A small contrastive audio-text model, trained from scratch.
Data: trained on simulated sounds of rotating machines with and without faults, 39062 training examples, 83.9 epochs.
Rows from block 9 of the audio encoder of a small contrastive audio-text model, named by matrix and row number. Rows with one number belong to one channel. Each number is 128 + 24 x the weight over its row's rms, rounded and kept within 0 to 255. All counts start at 0. Numbers have three digits each.
After each channel's rows are labels from the 100 clips, of 14848, where the channel reaches its highest value: "strongest on" is what is common among them. Only what is clearly more common there than usual is listed. The data: simulated sounds of rotating machines with and without faults.
# convs0: first width-7 conv (encoder.blocks.9.convs.0.weight, 192x192x7, each kernel summed), inputs 96-191
# convs1: second width-7 conv (encoder.blocks.9.convs.1.weight, 192x192x7, transposed, each kernel summed), outputs 96-191

convs0.29:159108136129115158132123123136118149146127144148137134103152126133101091103111090130128126130122105112128147127129114130108156116129124122107088135147118124112131124129125098120120122127128124163155057164143141084130116116108124155171111136161107120127083140143113129118140163145141114138
convs1.29:172139144157134129150127157120104152137121105118106156147117143106162095159162137114121123120088134138128092163110130140136143119154125116098156144140139095161121155113121106154118132130106119117149049162118136134099141145122129106117076130136177188108148104142138139113140127166137138118
strongest on: state: faulty; conveyor; air leak

convs0.156:144138092084078158131102109121149084118145071112116077150115114151029135125118152112154120138096117076145126116111123128128134139133115159136117140126135116134095120101123143079104150140126123147143091107113138128082120137077149126139131126147059141166091112150127132109134129094129113122
convs1.156:141140091126113109181150162111141119152109184132119045121111121172082155130155132133120105130127087248120113110097140138146149141153135114119113115131114119126121152157116134123167117145127123110150121103134138132060156136077130146111113174156183138153137149145131144121117096139121116125
strongest on: speed: fast; air leak; machine: compressor

convs0.136:129118144119138129138145125095115153127101159114143127092147125098132110119106069130070139122119101124123128118138094113152132063121148118100108132148115103088122144095140101136122109119142094134144098151130135128145132137129140133146109143150134111089138130139131113114110145156156133150
convs1.136:153133146153125125116109124102075144116115113137135137140136108124127145118147186109114149099131152122162119142155187135133141124107153138088145096110118105180132127128167089130103131113114141093120090191148149100068104152105130110144087109133128130114126145109153133113106100160123116153
strongest on: piston engine; quiet level

convs0.125:140129122138096078142126134127147078111118125105127124124123121117090107128134112099125090119095127115096096134129102109108066141084125102106103093051116135092117127093149111077043154107129107137102132111048105090134119123091125129133109139101140132113126105128117120114118104088145116122
convs1.125:069146127119149089112106134137112139113144162145125110102123119092124103115139116159157121150133154133141120106145117142080129133093131107145120097142129133123112098166094125090083137135158136173133150089151124137146090146161102096114130138154111102150086082136153168143125096165102092112
strongest on: state: normal; text has "fault"; gearbox

convs0.114:124075139144141139124109127103106160112154156126119133103129143169138082126126135130141120104154094152151154126138136120124154104100126125109080165143144123126116151115147085138153166120175135085132088158139122128106107143152121160101074120149131109119074135133118121132121147153148135152
convs1.114:125126178136143164140163117137131137131122136109095156144155156119138095108135161099123127091103122106134114140090160131167097125186135159125096152115068134114138150106161114133127120146104146130147116137143141135117171120125134134103093161098136123133204184100130125110179110120136116157
strongest on: muffled (low-pass); quiet level; conveyor

convs0.36:134127151125080155136126142113151152119118126124113093090129122126084137161128067159116131108138109092125156084115084127129170114157141149149115175133147128093139107121162110134111137137148088145143137144128127085117086154095136139110135156178067111139139136105116124116145150144152123119
convs1.36:128131126131113149152117165182080133134104113141137109165176137106068097125145140133103131092110126136137131138122139132144132125140114095100146131124158113188141132095173066128128139120100120121137120156136122127098139169115097105105114119120150130121155109093148134125143091146097090169
strongest on: speed: fast; conveyor; quiet level

convs0.58:138153135096120192150159107128149109129100093182129130195139112164155121154166119116161150147151114131146112134145141094125149162120121147141150099141110145163131112159103154169178095132129146137115165140126117178154155107122138096127146137134119180168127140134166163120113139183114157154
convs1.58:133125124122116145121106123132162090126132165119163106074078144096139115094116129094137120152178114131134083133144132140124105174144167176114129146158127090081112114101112176156166157110113135080095094114139133134137103133130090107156130139103126119172120179151136137164139175059133125128
strongest on: thin (high-pass); conveyor

convs0.44:121115124137133128160126101114117136120128121150147135169075122141142134057095131111126146152145152106171162128121136122143118154143156146138156139101124121133135143097113134161124118128123145111135142118137137145129144142106134123133118111137079119152126095136101020129115134130120102091
convs1.44:117132109115136144131100084106100118151123153134112151126192106131151115170092112114122152123135142145114115143097130158141096115100094149097120126133131153122150151099117152120170147126135152141113177112091124131124134105099142139125131132143113110135162113128141068077148140098127137147
strongest on: piston engine; clipping; text has "clipped"

convs0.134:096140115158129112158115143140133134102130107134128130164139142147144103114174100142106137131154146134143143129107101126128126165080106128136159153098131120154127160144070122139146103136133119107127152131119117090119166111120128124116078072118122132141130067130120161146117129124143131134
convs1.134:098152133126091137144126175121131108121044095105108133112124136152129156120118099095128111176135144090110133131099102110155117102092155104091138175136122141155157109131146162159107136103164103103098126124127147152157144122123087120107150145105095170114139132172071107124143122109131130163
strongest on: muffled (low-pass); squeal

convs0.129:116098139130148065156177092099127064121148122087152136129150135089118131141133091053142107091140126158114136132125097133125117166099139154069107131093166143124154122086134125116098145144138121107110122147153142075135138134142126137125138145151122135142174149140121145117114117104078112137
convs1.129:111153143078150113122097153164142091139138111133104115109110111109169155120117103103114130115146171092129144110181132135138125109137122108103138164124114113125156079153144129143132118161126112133113113134105109142161120131154123118139170064148123114178089134124146143137176076147138149132
strongest on: speed: fast; turbine

convs0.103:125097160161126141153164118135138111147169143127132116182133143090098123141145071141101128092132143119116122151104067115108146138098129129140144117115172088107142140137153131111148122134084147098150119139123127123131136123113129147117093147144137136094160143125135134100089132159140141131
convs1.103:133105140104135138117139149137144106129153146133070121104110146116122149121138095144128137150122146149151140114090086122129098160147138060139124098135109228130158114110120146157148125119165133133151144088113095128142094134129099141136143127149147129146111132132116146189152119117112136133
strongest on: conveyor; thin (high-pass)

convs0.157:138143133122085080108112116145128083108087116123117098133103108124111139101105140132133120113123108114116118116120125112119089138116134145130126115046138130138124112135137117031007144096144147114130149119036101100127112130115125112134140138115127171119094115127130110120128096057126111127
convs1.157:119175152138110117147144140145113134141141172104117123094144162104111090129150126129122082108186109137100152079136115131115127133141145143166107134159125103130107120158114144122139125145130111150127146100199144143119083150163103082088145127128133196149118114168140144133114129130121092126
strongest on: speed: fast; gearbox

convs0.23:104081122133125090154133083107136124093138119124116080137133121070106120115086124137149116127125135136128116135145131057101133135140129105134131138114133132173132124147157119117120169107120128156128125143127053099097095132144138165105113142147125159101113136126120121147142140129135062138
convs1.23:113128095127152142131121063112155114121149096146114105136160143180061113144129132117141134118129096132118114133112121146129155132150086105153153084141130121141130171141129119086136132162127143157113121164121141181106139128149172124127137109110140134120107115157089116098129111137119076101
strongest on: electric motor; gearbox

convs0.10:121109144141028107144116113102098123163092163131135075130145039130138207080089151128133174135143164155130152146125128151132131113143177141127146140110092127151152127123115133159128139126109122138120149125147107141116154150077139098139144158125131091134094152144167125135131118124140109127
convs1.10:141148130146142148138187100117103121100159123119125158131124106123139166165118075143107157130098142131096167122102080138139118058136087130131135161148191124123126150103118136106140107145130152138109126123117087133118122117129138091178136088139134159148157147166103134103141148119140120118
strongest on: thin (high-pass); gearbox

convs0.189:142137117093073148148131115063154075129111124116109038141084113125066144154131151103121121144127110108133146108111134100128132147155143167127137116142131129144135130096139123096099140138119151159157133127120123117108101147082135088122127158148070133152111130142125134112126120129091076133
convs1.189:155127106123105123181129146089128114146092131144126041148171120129072120121161145139117106123123102204136109121101144149158138154150117108114127097123101125151144154132130098105164119146122139114146118130106141144051143156100129149126118147142208133164126120128117118114128129158128084140
strongest on: speed: fast; turbine; thin (high-pass)

convs0.54:151137128136122151102131113110151126150161117084074087083141097107116158156134126140137143124065119084102165150132125106112149146149122163098120117179134122144133121153134123114115176128138156123118141129159156118116101132127109123082144100137148124163108140070110121140123136100098140082
convs1.54:157126117131112138110145136111128136108112133141147111148105057144134114104104137145108092077113129133154114131094144152094129128128140181131114108131106123080118145109107127118162096116107144184129123149113098155154174166110150147141147123114131114140106100138119108136111164102164154097
strongest on: reverberation; text has "room"; text has "reverberant"; rattle

convs0.146:097094157138088127134123108116123115168074142143150107117101075159133200096112135104162152144137173142128131158098129119118144171148168162127131134122128124156183152140107138150139122145108136147110151136140121154099157161077124087129142152107102072152131157141175141092150120134137117108
convs1.146:147167125125148143162165122124091130083159132122143156138141099100119152177134085138120146106095127120094154113118086153125124053129080105136130159138194128111111144106103108108132123148131149143140124116109080138122138123129129074166135079153149139137133162149117143111128122134119100109
strongest on: thin (high-pass); gearbox

convs0.30:140121150147112131149144091105133136077148153131117105145136147134121075133166091128132118115144088110139176119131115101125124135087121132135114152126149129117104111119100101132131129130157115108130114144108120116121141107123165114118087140170111149104107114138083120116094122153146101098
convs1.30:120109179126122184153123118133111134131120082140086127145111131126116105089153135115110100102129062144145134111107125134187115106176172124102127145153106124148103166108126106127145166163124105140110141127131148136141165178090153115119140135116134073127131124112070101088163144104117132177
strongest on: quiet level; muffled (low-pass); conveyor

convs0.184:125134151119117123143136148117121137136140088070131124139151125145156142153150128126135131097125111143096119145126135142127128129122115119000136124145141131148114132130115111098124111144149114134117133156148148111118135132142126104092142123156102148146128109143108153146135139132121144136
convs1.184:098146101139144095093149140114117134158129126150141094130125128161165127128078137114153109101118137120170080113094121160128154141145143115089095150141150088098123145161133143158116101128135126151125106159150114147123153132149124154104106136106092100124112120133143103120141119132140127135
strongest on: electric motor; rattle

convs0.20:137126098117115156118185114095071150144089165115159151111116123106137115136102115131150125110121134136131140128135117107131167136107137098030054151157146137140141125152133081105121144126163155115130140148130124117096138100133101148085135145115133138140130131122123118143139115157144136125
convs1.20:154140112133106116072138111127098156160110125136116126192142115157144138112121151140123177103127160126149141163095116146155167145128156156096096166120098153086109136089141092134147098121101113103152114154099124142109144101091138157151102107138151102164135143129127137119127136128116111092
strongest on: reverberation; text has "room"; text has "reverberant"; speed: fast

convs0.84:106075121147139051157142142137130111127158111112123120118142119088133131135146112102116116099137150148113105136126101060085100123110123113144134081069060133121132139081150142121120143142110084147123133147093120130132143109141148134122128135107134128101152137151115136128129133138130128144
convs1.84:098106098124137141102114108139170146134171131150135126133138151138116161158127116164107146140137116136156144090114117127089142107131124109162115051131110151144163131117113142110126105123145168175133121119124113130143105134157121157101155108139140130119110101130126118168101095137088151120
strongest on: electric motor; thin (high-pass)

convs0.107:152131160018178128125145122125124141092135112069152148058154119108132122142142148121130116135135126132133127133134152133144144121149144148117125155159058119137158163158154104187135120144126068140106142125135142125126119118118135124138109130091122139153148149081133178123105134129121121148
convs1.107:095146126000181112133102131134138150102112152194166158135119098146138162142143149123118122125149117125158122117144165158121144124097121119121139099112204148113156118149168118099121141137155166139135140120156125119124123131130116140136148120119141153123119108068147160142132088121113131123
strongest on: state: faulty; bearing knock; grinding

convs0.115:122080109151128094139128057124112127134151144148107102143089119107086130104092114120140113135134146159142126131128126070099117143134125138148158109109147127134135094106146163145136141137100162135132117135118118099124078129159156101132159129125138145124132162162096036114119154144115096152
convs1.115:117092119102139154122133104096166139132138113117120135112107125200148131160093125134138128141132122126135097118114114139145133121134093097148133107153127130148106183127102150111131152174125148157126101155127149209107150116191162130130146115149146113160117128160088060104128117118127117127
strongest on: air leak; gearbox; text has "thin"

convs0.176:123086132160140136136134136165138164116148138145134117104129110050143102131172126151181143101139144106083152158095140177098123148115095148132126124088165145128112164131112131165137122126128118131106105180118128137152164111117119085117107127151130088110152114142126131143155153164141132119
convs1.176:083157131130143154126114154171135090118112119123141127115113139144149139120151114088073078134129113131174119114130120143111108149152130166100151128201135100155158115137159143126169133132152104121073119123187150099129113124128146126090148098103086124130118106168153147141150116106132147179
strongest on: conveyor; state: normal; text has "fault"; speed: slow

convs0.66:114081171114101132159126089127120080125074124160153111113107065138137188098115088086161149132122163136134137168107103132113159153144147147120118164113125139109179166113105142170136111150109127154082131138141127140113151148088123098129140142110121085194118153136159138105131123161123114103
convs1.66:155172133122153133154170120120106105063153122110150142124130094111109147177126068129129139118083129114112150111123072145129125052119091101137129165131191107126125125094112120110132125143121150148121114124123081149132132125127124073171136109143141145157131151142128140113105117124131118106
strongest on: thin (high-pass); conveyor; gearbox

convs0.155:081106139127124000147123128159117115133112125146119132127119123116114141133143131128162086112167134134141147103109137144121038120120131179120129134044131139141143132091131132089086129152128125135115140149107134091105150119131126137148140135109123120138130148152130138145115122043135149145
convs1.155:142079129088100145114135118103162143132119116120092136106118125104167115130118154133116092156139148128141129083089158130139102082159138179114111150089157121096116116120112136156134115136110171182110121144081118128142142142154129159111168113159105082133123099138111117152160092120129146149
strongest on: state: normal; text has "fault"; speed: medium; machine: turbine

convs0.6:122093104154154082149125169153122106119139105144150157115120162167151117112160137109148109111135148109131142137119122080083124119117143126144149109077069127132179148128179137146116157144130115107123141129096101136133155125101127137167097162090138080115148123111092170139076151143140127136
convs1.6:151121140130127131126123131136140170117160119144169132127154137067115164146134138157144174137126137089140170076125152119097117078135119133155121083099148133094155108112141113120143116130104159136137130130129094141150120138140103131127126112139129081102138090090163143173131083128088115112
strongest on: text has "speed"; speed: medium; gearbox; bearing knock

convs0.49:166138143093139145130118056135126136104094099102104146100103120142112122095126150131103109159092095112159168118144149121134132109156127141124110149154128120076109161073106132095137128140119139134150102130108138116108122137093153108144117106146093117128113105133129120114136119151109117094
convs1.49:145138134104150137150143080089134148109114169153119137129169105129145177174148162107099130135108156180115100152125187145142128144105114138094132136136135117141139176129171121114160157145123128133128107141119162119123170119124203156129117170121168137152112115116128080085125143143152124133
strongest on: speed: slow; quiet level; bearing knock

convs0.108:135118131107131123126136119094123085087093125099144142103124131132123137113104123096144101100095128158125090139146120129120090154110103094005082122102130133120148105107144108098052144126122125115099128121069113111136131114132120129116135134116149134137141116083134128133105058136102119121
convs1.108:086135128089140085117134126149115117126123120129124123119119161107134145128082102146110099142148238102109159141182120142132147122106129115110142152109124136133136111106134103144122113156142122134124161139184124136141130129150119098100106090131110108161106106092147157111178099188113096155
strongest on: fan

convs0.143:099133114125114000138135123132136125143111134134124143150121130129123135120136120131129095127140146154136139082109126140132020121123132173082108120087132138123122112109135117055097130140127143122097129145098141104115142112143131146145124131126125135137145135157132126132113128028160141150
convs1.143:157068124083125147104144126072171154136099119132110097084119137162134128118136177134094084138131148141130121110091154130161112112176137163106093139090151121126120114079130146171121124168108138158106090130109145128100136144136166162095112146147129126147116134140126112120123107126128154148
strongest on: state: normal; text has "fault"; turbine; machine: electric motor

convs0.138:164191094136105125107152104199177105114150100121148161136171174128148146142120162123137111157131125131127119090146147143159133164137109136126136144108152113103085055117118137147116130105123119105095123111133096109137127163136133134141147120124111128155152090154087101129176115102105123143
convs1.138:139148160086144124116061144152158117114139109131108130090115144108162164099171090083087151120156133128148142121133100106110098160146129092135130105156107152169142127127143159162143106081140112119132123081132112130150109133131124139146153110132134097129116128140119132196148143145082127132
strongest on: piston engine; muffled (low-pass)

convs0.133:119090147123165144111180123146125130139104153149188159117128160095122128116135155055140134134137132133116140167135142142100166108138134134076097119103133138137149126135130138104119121092121161113129100148119135121119127132092151119147132113133129056122180112105115110125122133154138120133
convs1.133:148165122104148096141077129162124115136140113120097110122161159140130170113146140132134174145123164117146125168169094144103149101107119083108103110147126108140154121130129125151131158097114111135120107163123094133121099107111126132095137078172135097107087133124148159137125095174043101112
strongest on: speed: fast; piston engine

convs0.96:144112131140124122131151123112137132142131137130109048140136150109130065128151146127131108118147156120096120158123136082058140142109101129142147069118101133128152148111136125123123135106132193135145102126133123126115155103155088120095018086124128154142137128095086130136124145144112108141
convs1.96:158138124132107136099079129139115130140130141103117085110134139100080067127167144159123104134129150132149125159142117131071126147150130111116136091116122139129106094097104124136154141117088095131160145157095127123119055102105097124134053165144127095149119142161069158135113143155108118141
strongest on: text has "speed"; conveyor; text has "clipped"

convs0.124:150149176136129127122120121082149132096130167120138115117160120148141122146128114129149124125130070117116131150132099130140138105097134124128072160145164132078122095134162133113133161082189141139098124148133146117091092150139166118104173161175098137102101156160098126122117145134142135100
convs1.124:146127196137155150137153125157156124115129130124079137161146136124134089082166137104113156102087113120172129142102147105140093122190161145134127156131074138143149162116143127120133087130092125117117132127135115120141174151114129134156074146129142119127176155108127131128176151128139102145
strongest on: muffled (low-pass); quiet level; conveyor

convs0.164:149165148131185142140125088113153130108116121098147149107115145098141114104098145143094142148079076130160148143173115124121152107134142132135115145162102129113139150151119128124127114134158116152136113140163137159130115171143157120119136105153088110093169113135118119137104125170107128077
convs1.164:144119130131130141127136146101110129119110158135137154113156112120127162153141185096114134142112157166115112157151202175123108127105128156080159128130154099150134160124171123105155157125071134126101104156119162113137163139160153152128136160086174121143105134129116089091118145125153112115
strongest on: quiet level; piston engine

convs0.3:138090138133120119131139119130093168074137122140168140063133033088098140120122146146154145118146166125112167161124143111113117071144158137139122169116082122141138146135143124178118151136131067137111121128130122083120123108119129148086138138089141132140148157132116117155152147154132107105
convs1.3:119160091140119159146102141169076137093140144148167162147155048127107137128129125124100129101088136100130124067141147123124120116109096153116155113120154111122131105089162121090160136129107155130111120116141122134133117190141100092152165078086066151119145118147135133144121139123164108164
strongest on: conveyor; speed: slow; clipping; text has "clipped"

convs0.88:116131124133171134110160113091195019116159141121162126132158155133148132157126043004117122158111123136142124133110033134143133153129114090124102096130113129082187125123147127154122142133111127116122118155129129120164124136128132144123124139129140081139157140166107133137106137157080127134
convs1.88:119136146152120112162122140142173013098119132114110095119136131104100147112101099082164148154112145107147122164168095126124125158128142110141179122136093102148159102159175151100127109143120139144103142145112116159153128142119137111125130134128139138152081113153145159114114117165112155128
strongest on: electric motor

convs0.55:123096133121137084157150144122138123115134101122137067133167117074153124128114144130147130137126112131102110151127140066085128136107127078128144093099080127142123147089128124104136144116113115144125115128126118150125134137128118126113083127164135141111092109151133146141142162133144118133
convs1.55:128131117118174157129118092111154132121179144160123080123102128161110113144150119144140132115130105130145107134118105174097116122152109117177114079148134107124114140130122165091129115153099182153131090163127078145081116088139184151113117131147130115107121122152118124137124105111126127114
strongest on: electric motor; clipping; text has "clipped"

convs0.34:105126109128109000156141127138140109137129127138128143162143120110136149106133133144116117142147132141140139085133136124134066147119132152137134145060100141144125127152120122094105102150143143144116154124103143108117133136128123152129135141119101152139144131167132130139132142031150125139
convs1.34:135094157094110162110121128097150130095098142100117147087090151153152139151161154089087122142141132139144127118112138130149114112161170185093120142140138091118121097118118156168139155134111138152069121144135152110116107126124134146123149125148131122142103134169118117131127118129097168134
strongest on: electric motor; thin (high-pass)

convs0.102:143118108128133135121144141125126125109094130093147136147148161132142138125106124131152136122114148158115107118139131129108142147097115118037082118136142128155146141147116094091112133130151149096083125143144106110089160136149084136129024080126130136136154117102135152147124104140121135115
convs1.102:106114129099116122090150109130139108161127147116107116132137135154162167097092136092127132137118183109149113149136101128135142143121120114097086179113141144125098127131115136170132124126092104151145126142113132151110117097125123145107054162155123083128108173163096105124150120122117142125
strongest on: electric motor; thin (high-pass)

convs0.18:108131146130129135117150105121132058119084138124141106139108121102145184127110056080134153159138169156111129147129072147132134148148126153117121077109104134103170164138111140142129116148102130135102156141112123132160152173116142099132149143111163115142163165139164135125133120145151138125
convs1.18:149152126138164122153179130150132040086137112120128120109166123116119164158124056127144142148090146135123142111134058126139100107134117075132131136145143121132148121138124149120122113152156126149090133122121103132136135108138143079150135124130155138130114158160152127086114136098144153092
strongest on: state: normal; thin (high-pass); quiet level

convs0.74:081160068123116120109147130092151102106100152144113135120120160142136151157123131146121111120124151157141141101104157103132060154133107141133127110124143128149125108171142120115112142159143166051105181160077138110094122145151095090187126139095122134126149128150138106129072076133138147130
convs1.74:124132162118112151129166139090131126167143099133109118128149181095149148123144135046127121139142127111100131109105120147142110152157154129126117167088149140158136110121101077127132131170105125112134121147144163138128129123131129162144126139110166146152112131115117138122188144158148133087
strongest on: state: normal; clipping; text has "clipped"; gearbox

convs0.91:165153147085159146130125043127137124092097103110140144090107125154106130101123134143099116148083089130141147128139114142136130121135143138137105147162119126083136160071117143114129144145131092149148099143119143111120113124103148129153129132144103122133119121136134116140125116153119127117
convs1.91:159152143100146134140121093103140146108102161137068160125154108099168183163143159099109143152115138162115076158136178141144121143092108131070154155135144106139155177117201125127154159145118147158112108154124160124120174106116169139122103162125151127123120126122133104081123117150147139129
strongest on: air leak; bearing knock

convs0.178:137110148145091144134135095139133132124136147126104092083128123101117135150119124123079150148114151113107133141136096163132120131124085094127122124134134133154121088123138135146134131063137159171118135139138141129157135141159109161093150106123156149174133125140119108146150123126062123118
convs1.178:145164127195127133158134129116143125126115109117154122161135086161130104078097130114139139105086118113112121148115125127096117142128132131145144107148077125105118133123106151086105113109103109131146152139112115147138132163149146141164176109107130140118099109144124075141110171153180089113
strongest on: speed: slow; thin (high-pass); conveyor

convs0.25:107135168124178138082136153104132135155140154154151121107128141142139121153132163107130137154107132184138159149119146147124147099144126142088120101165142136099165154118165123151165137136127111079136124163145102175132138151151118131138117109127160082090141178061138136136132158161129122149
convs1.25:115140158112167105084139133110116079137107120145106155114170168159171145106133161105115101115120150119170095172110129112121105147140114153093146121098090138156164129127182117135133118090127156102091114170129161118104106142092153128081111125093120165123146123116153119094118115126124157138
strongest on: conveyor; thin (high-pass); rattle

convs0.172:123168121118137135113144132132128122126161147105155114085124101123125136138126125138137118147128127123129123137140139113161128114146130147130092154138139134118126015125133167134136135115106135167119120125150146104125025114153176093136217145141136111118102146149117158118108118120130126149
convs1.172:112063142101128122135141147123176129155075099126101135146102126113121137103107128118118137141120091142138103107136114095186136127109133118114146124107119113149095143113089114153121172131169112159140144118137145155131148119098131165115163125179140111170128153140113122112125129112131147133
strongest on: air leak; state: faulty; quiet level

convs0.63:139098107152110136142134138143120117106123096174109156161130127173121126124141138129140123119112161130111103143128129131085130142127126110147140146098124126119135206108107142130118136132138149125123119116104112121116174136129013172109071073095126137143132115140156162112140138136134169075
convs1.63:136119136123115124132115136121150108139057098106116123120065111123124144116123109105101139156131139106171094118147122088133129139134160118122168153120144104142120128117127116132124121119116094111151138126102145125143094101123075143134093129162112149136126130184099150152129135117137168143
strongest on: reverberation; text has "room"; text has "reverberant"; compressor

convs0.15:105089165127117131143136106126120083142079115162158129145094095128151184091133080086158163137137165134151134161101094146123159169133148157147137136098124130103169167125095149159164097140110138163093135126122129148112154145074123080126129138105099107160147142154165141089139123161132124108
convs1.15:156158132130157136159160107152111100079149124113134134116144096112108138161131062132136150132088132126119132126130047138116120057107083085144137156147188114122133130114107124122133132139108141161122107116116091157123132101128136080162121121157142140136113168160115146111121117120107106106
strongest on: thin (high-pass); conveyor

convs0.92:070112120095109071149147129133116123090113112156107151166144107140127108136130122129117068112140079136144129106137109136115058128132071123123100153059110155085131117147118121104110102151126103127096148167063113078110118105118111165136129136121116112131141138116139129126136075113111132127
convs1.92:099101155108140124063141129130099145135097142134093129116105097151159142129120157119131117133129137153156096121117147136143154103121140179115105139136160075107131131123114142133092154123138188137106111130095104121094147129086116171118154096125082098138146091128157137146150093121125129121
strongest on: speed: slow; piston engine

convs0.59:122124129114129124132135060109142119128138135137139080142134139118107138124141084104133131136122166132122154137139057163127116127136113127122134107120131123072132151070152169106123123130135160119110094126091117142136143113141130112107133107126136122136106122103107075138145133132064101128
convs1.59:133129183114159126136128092114164111131143102109101099095145151147097119115122128108103113129121127113143117175143108131122120159140129113104168139153104130154138142128162154144129106117112091116114134188147141152132147099158150114113127176145132131130116116111097096090109120133154068160
strongest on: conveyor; state: normal; thin (high-pass)

convs0.14:134141145132107140127143075124121116125115138145132131178140136135108148108156141127125154146110162125148131158142136128132099155142153122138149136110142127125086078108093115133164111116105140079111116102109144153142145128100129105128075145143114137121144087125118070121121115143137116098
convs1.14:125120169152132145147132098095084131124099127138121150104147138112162100101162112134155144153123110134130132147116097108170089128112159112103144124143098138141142163137105129126096213133150120122125147115125145116153116124082090137132133138084127113150121172145120112110141195140129122164
strongest on: thin (high-pass); grinding; piston engine

convs0.40:085097092137135134175165110091127115119140131148148127165099114121113110136126107088141133144130136088152143140119129124152112164120143116135155148095142132141148117098154124175138132112125128115132133142112148132149151129122158113128112140151102168154154114150118053138118124154145112128
convs1.40:102137116117095152146106106090136107139114131134116138103146105139127096123110104112135131128141126107121091130122124138135105121117169131106121129152136129126137161111122161121149139105126143162079167137112134136136118144104146119135157100144124092145167129158130083090120149114107133148
strongest on: piston engine; muffled (low-pass)

convs0.175:151142164133128090109124059141133136118150150149176110111169179073129095146134137137117123132149132127113128145124141186159075118084113085135138136120153133128116091098128144152143127098140128114124133090131148114146120121153164129151161138121178153154154134118081131127088144132107099141
convs1.175:146124165110124138134149100145165160123127111134143102169141094177119136092160152114122162148123108098148153135166118066128137092101177124173111142113128157167114137102151144099094151106159151133167122096103118131119143118153128148155114117166143128154142153126131102154126105134104112131
strongest on: muffled (low-pass); piston engine

convs0.100:117099138118130141134133059136123134095106125181123131120127054120128140154132155111158146116131147116113153166116132150090096132133142093150161135125128110133111116111104141159150150139114136119120070117108112140146122074133150096138155102100128115113125143106144092132160137161143144112
convs1.100:095148110142163119121102119160121101124110161102121160135121117119179128120125128089111102132084109110148096130122135088101101142130102131119167147135130158120130144113157161121114115129151125091096096110152153110121140140123139102118129090097060130135153132120142118152139162136145157125
strongest on: conveyor; thin (high-pass); clipping; text has "clipped"

convs0.160:141112133123123062118146131102144081119101117081131136093131114129122134111096130107123097119104119135104118112130120128120050142128132106073079118078112137108133121103144097086000138119124135128092154107079127086125119138129119110139131130128139142130144126111128115136108095058119131121
convs1.160:098169157107140098135168141139105127119131131110104140110134147080150129133062120129143072135141163125087154107150130157118133109120130129142119151115131110120140108113127106122098107176133158151118144128140132131144121156189105072148115075125122170172092088097171145117152099201151112125
strongest on: state: normal; text has "fault"; fan

convs0.154:143132134133128141111124100147101177132130121128130138049133138148149131137125110164124126105138112136118120137139082138125135113118141164069112136123127124122111105146144133114124125130153155141130127139123139104124143118129133125079137137144147154121099112142097136152135143129070147159
convs1.154:121123196147183124108150111110116131152112111164132143159134141124147094100107130117110123082116122097151108162121100139133139141157161123073148138171094119133149131147140096144153115140107126164127131159142136166143120118144144152139096126118133116100113089113124134101156171125163134154
strongest on: speed: slow; conveyor; muffled (low-pass)

convs0.62:134141127134114006145127130185145132113126111137125138144128137144128145120167144142155126131169135116146147131119143139127126148130135201148163148002137137140124144144108146083097128128131122141136137148090129108125142138124132144115129137134092158140126118163126131135153131071144126124
convs1.62:120134108101090167130108122124125119102112147129112136108113129136180137139140127103098065110170138131145146085092142134125111113159161158083119160155145132129124090150128145135170108119107128159090131149194132115113113153140133134097159109122110111130107120180079139143132119117075162144
strongest on: speed: slow; thin (high-pass)